From a checkpoint of a small image VQ-VAE.
Data: trained on larger renderings of crowded toy scenes, 90422 training examples.
Rows from block 8 of the encoder of a small image VQ-VAE, named by matrix and row number. Rows with one number belong to one neuron. Each number is 128 + 32 x the weight over its row's rms, rounded and kept within 0 to 255. All counts start at 0. Numbers have three digits each.
Before each neuron's rows are labels from the 100 images, of 14976, where the neuron reaches its highest value: "patch colour" is the nearest of a few named colours to the mean colour under the peak. Only what is clearly more common there than usual is listed. The data: larger renderings of crowded toy scenes. In brackets: how many of the 100.
# fc1: MLP up (encoder.blocks.8.mlp.fc1.weight, 384x192), inputs 96-191
# fc2: MLP down (encoder.blocks.8.mlp.fc2.weight, 192x384, transposed), outputs 96-191

patch colour: orange (35)
fc1.182:101069084114124188094122103161107163108113149119077126120088119101176103120151078126068103098130207213085063076152126108117069147193119143160120129085110127120142108147074219131151167146156184133097074114158174179140168166105122108098153121118141122167105142162163074157113140109162131193
fc2.182:124087082126122082082156145152152160127122109150154128101096128112189136107169117126101126148089097105134175183112105111148078130073083118071119138077137115101126063125171108112176134138092083064129093140131155122132136150150078125116153165164118066128154134074077139171139088097083128110

patch colour: blue (26); cyan (25)
fc1.52:127095184164137141185091121141048134078127137103099187183087117133086134128137079122120213117167163199099108090182157156157186189115110133089066126113209134154113089128163139111123154122138112061094146115144159161123110103107137142098097133107090145121117133124176110099107074168172159103
fc2.52:139162094116082122153168178092175126081173142122155092091138144060094094096127188194066089111143101143188111136121086093136138061124118094151184197152096115120127115137111120135115071198141151144136111138150101141140118173193128104155128129125092146118123097159198124087115129141096138050

patch colour: yellow (30)
fc1.360:175131141207206085105120130045107183148151154145150153149117164154122112138151095128137143135114168162108125160181147072161101133149105151089129157109130107170151173123068161108094156115093159126121063114109148138126149064154161121106140081179099105128123137118122146098099101137100102139
fc2.360:174134087157109092146169097158142119116073137152119085155163128121143138206136133079040169153063098169174144137204104197140121150104145086059077105146154073117117107145149102125145160139145070122167157131127078125133125161132103072058157159079144148107102110139106133156062145129149130095

patch colour: yellow (38)
fc1.181:123140124156151154085147098095165090152118078148148129089130139136125108142134153159105172123164179128154097137205174080155126138109117153086090173138130149122130142102147102119157125126040129152140130087104092096128155207161108173141142148138113110140078112049105062190188152076138082143
fc2.181:120148177139168112090120157117138140118155171145092113108165090102165141123174199143112076131129134140075116102112106160116105115201171097142153158104056099126096154155104107146149182112171208162149117133109134166112182127187133150118122082163153185114144085112160086132103089132119075084

patch colour: black (33)
fc1.211:127176121126183162142126147152077124195095122158107146209098150108105136084131126122131154150072154119183221072185125136132091115111094116142119128153073102105117106082141178133125142144160164127079138081120095133111120156103159142136106097100091146114116159124087137138189108117053138141
fc2.211:155094114154107078122071071161139099106117122079162128112128118111136148139101093114083119120111148118094050158077110124045122149110122156144136066179183145092158113118118119120107116149060106158162148196112152143112137096112135058106146136163100055182135162081118139151170065128189142150

patch colour: green (66)
fc1.225:122135123087126148166136138126101170087105169123093153124129141070122142073186142139117181092148087144100134100136099141108136143115116157058103132122115126170131137107072160050147123138158102147108153166105163120116144170125186114070183121194179122077072105146126105136186153125090175091
fc2.225:153148087161107106047102129119131176145162097139133162142085123094154193159172126070158136192175150107105126132178166125097150130114155145149122069099115125152118111052139135145124168127147153087132143053108139132083144117155155105103181139112111112130179124131144148095184136102117109123

patch colour: brown (63)
fc1.376:126133133161145100129067157122120105166157093132123140097166039070132168157138138161138140159074143137144086151134169076102039081177120142109135144064107096197153139154131197067090132121056088154112142075127134148165148127194152146114103140135098145138128158157142129078129113150119132083
fc2.376:119123140101055114141140088084129129082102131166149104133122190130152092124106096124171148164161105154143107080112089113070103085100143108119129112134104149124120131106038149150180128007129169114166173154129150067139146103122124167157114130131139121110169128133153080185127155119133113038

patch colour: yellow (28)
fc1.198:131164123061097146125113123117171147135107148149139106102132090175166074067080107145147089148141129159131144133125136084151119139138155145113134095136160155147134146130144159144102152132061159160081125158111142204094128147064149113091186103142130187128142086088156147159120113124135061103
fc2.198:175128147105169078173073182134093066134166127104160104125102199083161138130100112136062128087174060150124103123122188123079176140119080131118122103129090146125101204142179125157124128136127115163145179123136085140073131107121079104121131131128135093102125157122137118152139117113157093184

patch colour: orange (32); yellow (31)
fc1.192:044194117117175139167091147184179095100126110125114099113084139161101117101160129113115136111130145146110122115125136148161090148157110104097122107119160090107158116203105180124131145085149140090132128063176141106089118095117141156145161145145130093138114120130113214173153120142107040107
fc2.192:154129152146127100063170164106121105088170162068110167114161125084122133167144110148170125185144114196106152175128127071164127084126129124141132117145152152147122073102121108107123123131140154121120111162094115201191156123173093177096162111093133122071118127081129109154073083108140131145

patch colour: pink (33); white (25)
fc1.280:116169101131187142097095115171119116147108107195148142114133182141107132171170109138055135103104174162164043137192136125137101165081130152135095111211128109161097150073120148090118098091094130154137096138144097084124151142165149155063061133148052157138115143075137068096137126169145153183
fc2.280:149096154123128164143090130113115153046153075087140138132156181141144105076063087243132100130138064134128129078149152123105103147189108094104109175094103060118138118138083168112144080112109151144119130114187133113076164074107162147126170147141169159110117141121148118101149081112052129048

patch colour: cyan (29)
fc1.164:143118109087129145093086137095105133147131107117054141213150130080114099123112100111122105127179129162115132106105138133127130143108117086080155120152180107128205127163111121068153122100122127089154128116138133083193152163160138071186164135112100135139140149125076147195139118152142137122
fc2.164:113097171111109183110142113181135130130107154139135129093082121129105127157123160167137097151100144113100109108097165110091121150090199161172137161111123168150170114121193147132112160166125122112110087081112130132116166145137059141140185139160070157095155107164124118119088070162121122147

patch colour: pink (28)
fc1.295:148174150113211117134108158085159139142123189105172106193141093115132109090154158110120129149116152103139139154140131072146101089165090137112122172100129091134105138112128134096072165140112181169080096145173178126118141115095092121073056088166157092097100162119122112122077151176119154184
fc2.295:103063079197163144149145111131115137133093117103138091160181141112133071111147132130139148147174107125109086172134106116102146159154128107093139104133130155102138168117125108085120109097166090083127107126079144086087131188146156121108158132137120098154151118127163158038169112174113141078

patch colour: orange (34)
fc1.173:164103120166106165137155082184171185132102109141158145085160060124147152088141110106107156127092145143097126152128175099145140203089161157167228098128105145101077092193090161105107113092143202110138129109107142113168117138149104088083082075160122105142044146126116088115084059159142148087
fc2.173:115167131161176112084147180157172109188119150090120121125089076108177161132119090162200141171140166108115173118133092149124125069151132133124088138117111099116127117083139137141097150153078088128125126146163133069104153105132093084151167166145129138152125136072111168104080161135151142112

patch colour: pink (32)
fc1.18:098113111147138171088155101096089120112123182117100106121077119129148121130124128136161146130121129086086077111161106168094120139158095078149196169049124070108135140151080073152129171144094152139082142113121124127121081172171104172152055085093125132127127138103091089065184132132135133150
fc2.18:098143169104098097105148143153164078146128129163134141049118113113087133183121126189169097120122103126142075065130132100137065157130095195152120115136165156138213079152132128118102126139137132171105131145109159125154127154084114111127099116140118132154134077085137079113099141111161193137

patch colour: pink (42)
fc1.138:173147155062111092144136116063189160143168136164142152097080096116094073147110111101117126111125134128137049130112186132141100142104143125081124152187108104115159056171115089102136102158149184102146154109148171096120204136170124120095074178119147151155151121174094150116138098093113166165
fc2.138:190120151167168119127104119173124106121100178071145104090128148152111172130135147212087154061146184147188166121135137173134145126189205138136101112111124196132166156166175161139076078155114077125174123148093144125117134161110142142175134084117100106117201140162110066063085147147138132103

patch colour: black (30)
fc1.107:150111137141122064203106103196137126099167153102134151112119165154118124090099163121171189081168108138125155197136142111146129099179113116174167165124128079122125107109119089077108107137171125171144121100127124148172152128125111176158059137115116123122148143123151161082100126152140179196
fc2.107:199139083187146127110154139174142112184152088174088100151146059139094170146178134096115072151129140124135153120111083140133123150171067108062106140169133145073103114122166125106117085116125116209140124097169133090080162177146095106133155098109126187163144116104106118129116170159162160072

patch colour: red (71)
fc1.212:206091149155089147099145111162158200089125151143122102074137063139153136107162155183177152131124121127125120086144100172115118155112130082126193135112142049136104102117109141149087138144126148153129145135128138135173147129149133103103186140172201110142144140086127099131176177137103104180
fc2.212:106145075159187121106123156028095126143132101111132157120162131112189184145137118086116136134109057136115110145133145163154115117094160051109094101100133102131195186130107082127112132081184127140111177153128123094153174143094059157139115116144129158118121140133072151163132100104140119107

patch colour: red (38); orange (32)
fc1.368:107160132101131076143122128132117131139109165120162143168111135127132194100085113153111092152148158147098088158087181100184142131096143160144150160119202137096082087041085123149142140085124147105091071104152099085112102096141124129132129136130148136082162079110094173173149102139121122146
fc2.368:091105138142136126127111073174101166097153104158157110141069143072147071095105126113137126132137116157131156173183094078144181103164098126139106113135098078078108110109062028080171182101107124106158166133080101149174090177127137156182147141118147125168171130163156142058064127113178178146

patch colour: grey (49); pink (25)
fc1.20:142171109132173149038117164090114115131102080182119123121146094125099127116125108110183155101106156119139177124137162120131071112180098127089104113108080176100141206121130069124110128118124153089083122148129122118077116150128104131140122104167146110131089154118064143155217184126063139127
fc2.20:175123107138148123108129130168160120049146127134156137148146142136134169076129121116070139155165085114119156120191137135076145098128072090155145149113120083124154114162064230136176105125114118099150160177114095150182140136103118143121124086077113142113141095157128154129149160124139096119

patch colour: blue (56)
fc1.252:125134153133108144082150138164087159157150156177101206132127093115135104168132175109174092124085129194119170123126131138141124101124118157159229129105150129119149135185120166096173153117133163125134091137118066135130143116177160153164166158132142120136133118108168114114152109077170146153
fc2.252:087132139136114104125088152172126116117119104119112105079165160140158107164102178197136122178163166124074093099158067064059092109110106138156093093147117146098111086189129140178080126122146126073156178149120175144139127121132087188149127101156133110159045170180167085138176123128080130146

patch colour: blue (27)
fc1.2:140091106080081168119162095091151159165142112135156080179103124154100076175157114129097074126164134069130118129117115138160080158112084113107157116110138154167175099114154102140142109102153161044119097116131145138152147206125168114158120104148160072162162073134180125124157182141161091093
fc2.2:099159132093104175128111163131094114115130124137048082150169092128098096056125196113183118067093093183106113151098114134072152101150120136136111142107099121120149129095127139108179141141121110195161136201083085125160093092133163121106129169122157176152079174116031152137114132161118117160

patch colour: grey (42)
fc1.129:166167095141093106130121145147087090112129113157156184076130087124093137115113164065154075142166121099172111079207140172134120153158076049105135148119154119155126116089122108103142176094142144124128068034162112113148104161145111148144070110151154137143158085126148091132109152159134176100
fc2.129:137131173129106085127105127132128054126048135074128131148146118146166111117173087187160133172136162093101142138057126121126137122117125120144130129115179164111111116125159055131052112172132126162163145160098130102077051137088103098155124117126155147138146167101061155079176100115198103159

patch colour: green (32)
fc1.134:120173135145120160125178139112151167126130143137130128132218161159052141125146140165155097145105133162135105111142152162127122137070138135132108124143105138159148119105100152120131125090092095112152125086097078171120195134151126097080100111104241115077102099166112132121151063140112163060
fc2.134:094160154183150099112105081171160112122188144174169145118038122190153116104121134098131135117182134103124134080110175118066125112137117129161174141148139115109104121092195093177133142175144117099131111200219202156151056161155125116087188111105072160165141115086129141124147143142081110163

patch colour: purple (44); blue (43)
fc1.65:160147119104153136110093176137150128158124108136166199145122100143134164130138170149172158161144104116117082086119139195109123180162092137113099117138140160141130133155037123159079179158203118091112153168127113107129156121138114109117114106139131146151102077203033141106093145120168182111
fc2.65:111123155162116103088216070116160121119181158109132102109095188094103088130127073152092165153098090133180168125119135123105175062112112068104205141149134104215159144120172162078095133134171158167164129126131122168203125152137076171123127099088134190114187160144133172161143172125115118175

patch colour: blue (25)
fc1.89:152116184106137179134112083137187179135133138155163134091120128120118151146145146129141140155149139118097097177070116083147126128138104089129224138117093156114093117145107207095145089101144127132136122197118133153115134112131068076165107079103118156098131114088201131047158161181123166105
fc2.89:116166103087134089144130169119095133126140114106138192162151187161158162113179110159115155151123099097156090110186141086095152176140067122150072121096130149079114176185080184174123110106169106136138113088114108163134106116120108130164110070123091107157091120129133116122113134148155090137

patch colour: pink (26)
fc1.221:137117121126116144136127085151170089139136119159117134114172185155129130087066117142149114156131151156149138095129087155171090088108101107184152087092070151112098127147108165122176086122140102127200095145123134104185134130150118105100095131170148184172114108132111169096133162084101115124
fc2.221:112157078158164172150144131149160199156164169108122180116114071124119139138173116136103081126096162104142154136086129184101113134130102126130116167179117130178062102167079141134144113098127081161174128126164068144126123121118122133150137127138151153116156141205123088090120131118147144139

patch colour: yellow (36)
fc1.114:090093106175126088174121101111151219156176130169103130091129108133165136130160170113081121173163123141147125193141150048079140173094157147101100163145112121096117154111179153093105131117168131147130119103108122195150162097160109130124083106153116164175131083145126075167109149141079046182
fc2.114:157159237098150075112120193199143130085142127083103152145116143131118084149142125141129151117101159136148176159079115113177114119142096119105112096097092164127093065120074097129132123095100087109140098168158095135115184164136108152108136192117092058168105116121109164159100106136123157125

patch colour: red (40)
fc1.232:040099082120088138157096118138112151166173135130149143105135174048125104125089130127092151134149159125083147125147146181037149166121178160163190085108159113114139177129161097177149123109120163103139141071140133150095115132107153108121170074082122132099109149127159094113098065126122154065
fc2.232:106096098116130064119115127094116148132124150144104170081153113129117111128113141086118103111137067170138130092160117129112124109091086178122106150139142119181184155154067136106073113192135082157162078161160105082106093122126146200145106125105179183163103130166056107157059140156125152144

patch colour: red (35)
fc1.266:151158152099129122052139177138121096119133072119152180181133116148123129118127099106162089110181125095102138173154179070223077138083128190140168116139112089154105171199126141151152093151107172119132107169108077077123109131181150110103183129140120140080077131113108149157145169141118124149
fc2.266:111163158120149104136153179093132124148059113136127198160112103124146089180143082123119183115094135119106161104099090144104187120122133069185084126128127147096123118140128069122081137087102131182127141126135111095111137100112137183176152134063158129185113146151153126113102089125177155209

patch colour: purple (33); white (27)
fc1.118:140191124131125090139169157127129111130155090149120177110167118133156147110121139182211070113163137151110124096072118100167141125160151116139124082089136165175165139158164123105123185163101172141118087093160149118125160173136102148136122145106143192184143133084131142140177132155134091145
fc2.118:098143145145151156145120132131121134106094182133112110142198209178096180139144167116129110125141140087128138141118179133122161107115094100139139113136133126082124125131156170156121128101127053092123091119108161108095185195175148119119141137176150132137140113202150146140111094120170130120

patch colour: grey (46)
fc1.341:151137132096216140117125084127183138117088141149102140048168071127132124162112112092140098154101128159132112133118119131133027081153125144122176166122092163184080189141098122180115118080066169142107084151156119115088168091166108099132134129147120130117099095120176121118139190147177179169
fc2.341:096095135150069131119142118161101112161165104149160072151129179082100140125194112101161069104161093149132089165202113089153105099070137148156104103166140112133159113124110136067121135101120089094125165126138155173153149125112086132139105098092163051119084194129119067093135096078141163115

patch colour: grey (49)
fc1.75:126155142134132106145098151125123152147163135202150137191122100120117095096093177136065153129107183116110118134123137118116115173168146160107171069114100134167110158058115130173106111124178131107058092136112050172134108157150125136109102169178096139148052123129131152168135048108127108116
fc2.75:143097064124113153164160153120177099119129157136073123069172107103132149137154104138068182112127146101120077131164085084159127107102147099086137127091162097085165133112072140094092071084114175187206140141137132127135188152085084094137087098093079166168079137159139128124174114139170089096

patch colour: pink (30)
fc1.235:123111101094087115122127140133073039190133112166139124165128131083101144185121166102142156136173203112106106076174161124089141153053158175098137139130111132208225157140114063175157068103150134076124142133121146088144119119154125074088183162151121198093172190144100092151146125137138100141
fc2.235:094159137051124116107187129090108110078174087084181127060160172145140145079078101125110095084097155163140138126059103115171126093117177071192130158174124100102171109132093141150096101162092105152143130129156115133069196155128128144178129165086105140147159132111136131101117143137131183097

patch colour: red (34)
fc1.77:106127163140109140149142129128094089086143141173148141056141114135151123111137164137140105138159160085118168145092140099121076151171131134125144144059144083175159169109138139141141177137134130147081149203085104082137082169168112099120133126120088126145140170130131116140201183187099187128
fc2.77:130139119118143133160166135150164100130112095160137144134117132143121090114110101090128101109119142136123172144109169148154124129173111142141123178089068135125108126121079172075156131144139113094124134127133184085183031140162154156151129117105069069107161123190103082133137134107211121110

patch colour: white (69)
fc1.1:109117089124139160134091125152127151085182133117164159166129076149061169161122068113074145154155184158133157119058096175113123148113110137146170141143200079079099114140109071118119156124163223080150126114097120160119101167185140163120112072113200163157086175109130135158110110154149160093
fc2.1:124127123168103203125054181134157117182140159118138127111100145142039149102170142169130146126123178088096140177162192093122115123118141155145150119128085114094129162120175161106091104158058139111110111068149153147153198142136135143122106159134172134148138095153122146120150092140143094158

patch colour: purple (25)
fc1.16:140056155091188150198139122165097129148059144134112150145127102151230181122136115167120138090109105121149069214141127146112073140129186127053070118164182068142167122142118120100118091132133090112125155171093121082096102108151089132101100133174167149192099117111145121160115125113098159192
fc2.16:116132157155058162171114140163139139133157161125116097135165043104159101127120143134144144120107153147100136127132065050122090135134136083196210129114122177124164097133124099141079148182179110148129088194138167181099165131120128109143177093108112170152187137162131151125134114168123101139

patch colour: brown (63)
fc1.144:123124178135116154103154096128074094191149121157109106140186121156180192072186106130133100081123118129123151187180146113149070128130128137111049085120168105096179150172090142089119113138103111170143132076134051134112148067150114122134146085147127143103086165086146101160176148156111194121
fc2.144:090140144129165132115133162145121125100046141079124096164102098118126069098102117117109213199140165106095131146108119161163139122132130110156137110172129171086134142104150161151159128130118086159079134151146172076117082099117161190076140098071130136142124093150107121117087123096157112104

patch colour: red (28)
fc1.178:117105114172096117145125132136114176154121140068090158152115120166137137149082093110144131182160173096138117074166103169096194116142115132133155132154160160076079119132141173105112214068145135115142077182136128156081144138184094125146124156123118089143096110140156136109107167133108131151
fc2.178:113114091132183171169123159106108088115120080131151147154143109159131127091116134099144089134098140118102202069116177127128139109105125075125127150178093176135118111090048151078174122119091061148091070178126136045118149104131149168126105130126110118142071142109064062132068177139052188152

patch colour: pink (36)
fc1.218:187130160097048145120072134097131136149094141146179135084128101105127189110087168205121130143117162125100153171108110098129109194123151172121172113144094144121099189106123146076105116122098161052116134117109160166125102166139157101180067113118167107130129108093149113073079106100179176122
fc2.218:115117082146209142151126144175124108145073180063110153137154164163134122102111103083158122144118106147126166116130169168081109173130091129098063134092195155200109159144107110141147149159084094135115150188168143155102115167127141185172126157104150094134178137137146091181165099122149107170

patch colour: grey (46)
fc1.125:128133122099180223107110140085150122127120095138090125085131144143116146127119140141101178132150135049150190138207114083139108130132124148140101141112169138145180125138170108168195101149107193136068096216165129119124119145136133121128153098108122113153079111144061190120164125156199173179
fc2.125:113071150129088177167130117178150080129102165149125108170151146090119125091121080175187097094123142193167103112038148169149146103155153164161126059087079194093108115136147155088096109087124149143189103089141114129123122129113152142128091124191086131120115154083124101132166159091146056141

patch colour: blue (32)
fc1.371:103128149112107132170099120165116084132102152172076174147138123125134167117097115130099146145146151154102115097112090122120173145095119127113127138108159078129108200105140092103132073193067109097119079070148139185127078115114142102107094151138155167160105124130172178097104137112225144151
fc2.371:120088121133098137108160154096170154183177117096118134111087104148099071104115192116131155150164123153113200128109147105201114108113116144106128128081135151091099111077115058148124157105131160114104167178216161128132155131140209140173167142113173103143154085129183164135155089131076200097

patch colour: red (51)
fc1.111:130171097083062124098157163151091122133147128157136177113134168141150112159156119131090111149096137191100142086128120109134129105121093166171177097094137085137114144157093180147139083127101147132132107078151082122119159092205169124155078094138083138151074173149116184114092157122104105099
fc2.111:152124148127111084072144109129127101132139132125101117166163122116031088187179108138219105123115110139101131155122141110109129139143103098138060153129154180142091114110112097094097132111123135155126125133129153116142073173090128153132156075050137089186192034125144126130096096073133097169

patch colour: purple (33)
fc1.23:059131127155161152104139104072108158177129152132107150052120168095162122072131100063139129114113142117138140167106150176105078117150125158095106095132140140176100134138086111117133117114124167122142136151148084140111123136124099085136146125153195154079105173144126168144122127172200185164
fc2.23:140078091113125154164075130106149130063115123123134111162144103153131152182106116207170084082125109095184119099087131101175167138089121160102187101157152109093131137111169163128065139085073160119077057213066153122126104158122130134124126136163140073137112070082175169189166135145086117124

patch colour: orange (27); red (25)
fc1.133:129137135144169126138132110130143155142086121127109101180149191123128161121069143150140133188097097097059132188174081079127152089150161159122131139113097101143114100082175152135137116150147115168146094188119154065153124131141142101148169080137107175124196103131157197179180147083112130113
fc2.133:132118163164124086129124064114163075091155130124175129109123130122169141054158112172129121129113165101185147113180122162138149136165127130116116113113120160104045129166181121145119105104123161173166121111141120131128096127171116077164060134103102135118131163112142137168140179171141176085

patch colour: cyan (26)
fc1.285:155151112186132215086096125116084077180114154115093139184059171084041145125152122040117136192162143152106177110174138163092160127082138114116055122150138092122146111103136127129085114118179100153127160143091113079141101141114092135136077124104117068156114155112070139087140135156157090170
fc2.285:107114152076116114121207153080125133086144159094131124108105138091126138118131105183098122115114086107119083125134195138119090150114117097094182073133096118066117152133119078149158116105077096182174178086112162145142156158123067084114159150134115203151120120068169089173142127130157146134

patch colour: white (85)
fc1.4:158095110160122173168156162153191117154141150071146153144138137126069129148161113137106102166135138202139102134113130164153108114150184060093157177152151135117154172143136065127113133147138130121108097192169143099097100174117198135086112156091114082089121132118161076128120127134125112132
fc2.4:099137144132185101141116132135150177103153098152127102159138128070126107163112206147151118158125121154169073086118120103119182166114116156116117081099109138120093129095077128074154162144070097089125137130148117074072148105144159095093198095163125104163121137096111151120103114148089147126

patch colour: black (76)
fc1.183:135164142091106192148155071138156136143167131079148106102121179158137109152181161088190086085139122114090076162161104133130112076099059122073102104150148128141089148143074130074131130103159091117119169174140118132117181145152099100065158088140125110168171102108122115126097155078069099189
fc2.183:133130181113144146149101109170117104200096136180109108119117112130117115124069102144153206140100096089095126092148116138195115140146184047115175139145122170164149142083191139136111150105118146127082125124164095090140138159105122055172086127093112098152175163116124158149138137095142104138

patch colour: grey (44)
fc1.307:149117167116154128128087179136099111115121059188093165138080124098134100131082141137150108228135107164194150102069166186199106123097135131128101184158124181133128172176077117136120097163152216187084140130100156097118115086135145156117116137137146147113089176101105151151175135117076146155
fc2.307:195147149110124168115176121085123088139081102124139095193148122197154142107165141086158170179143116133089068116151152129144154134116128179086157162101144123096134096126140151137189153126192137126101180153187170114158124098178130116121119110150162147095148108123109131108097127104088108081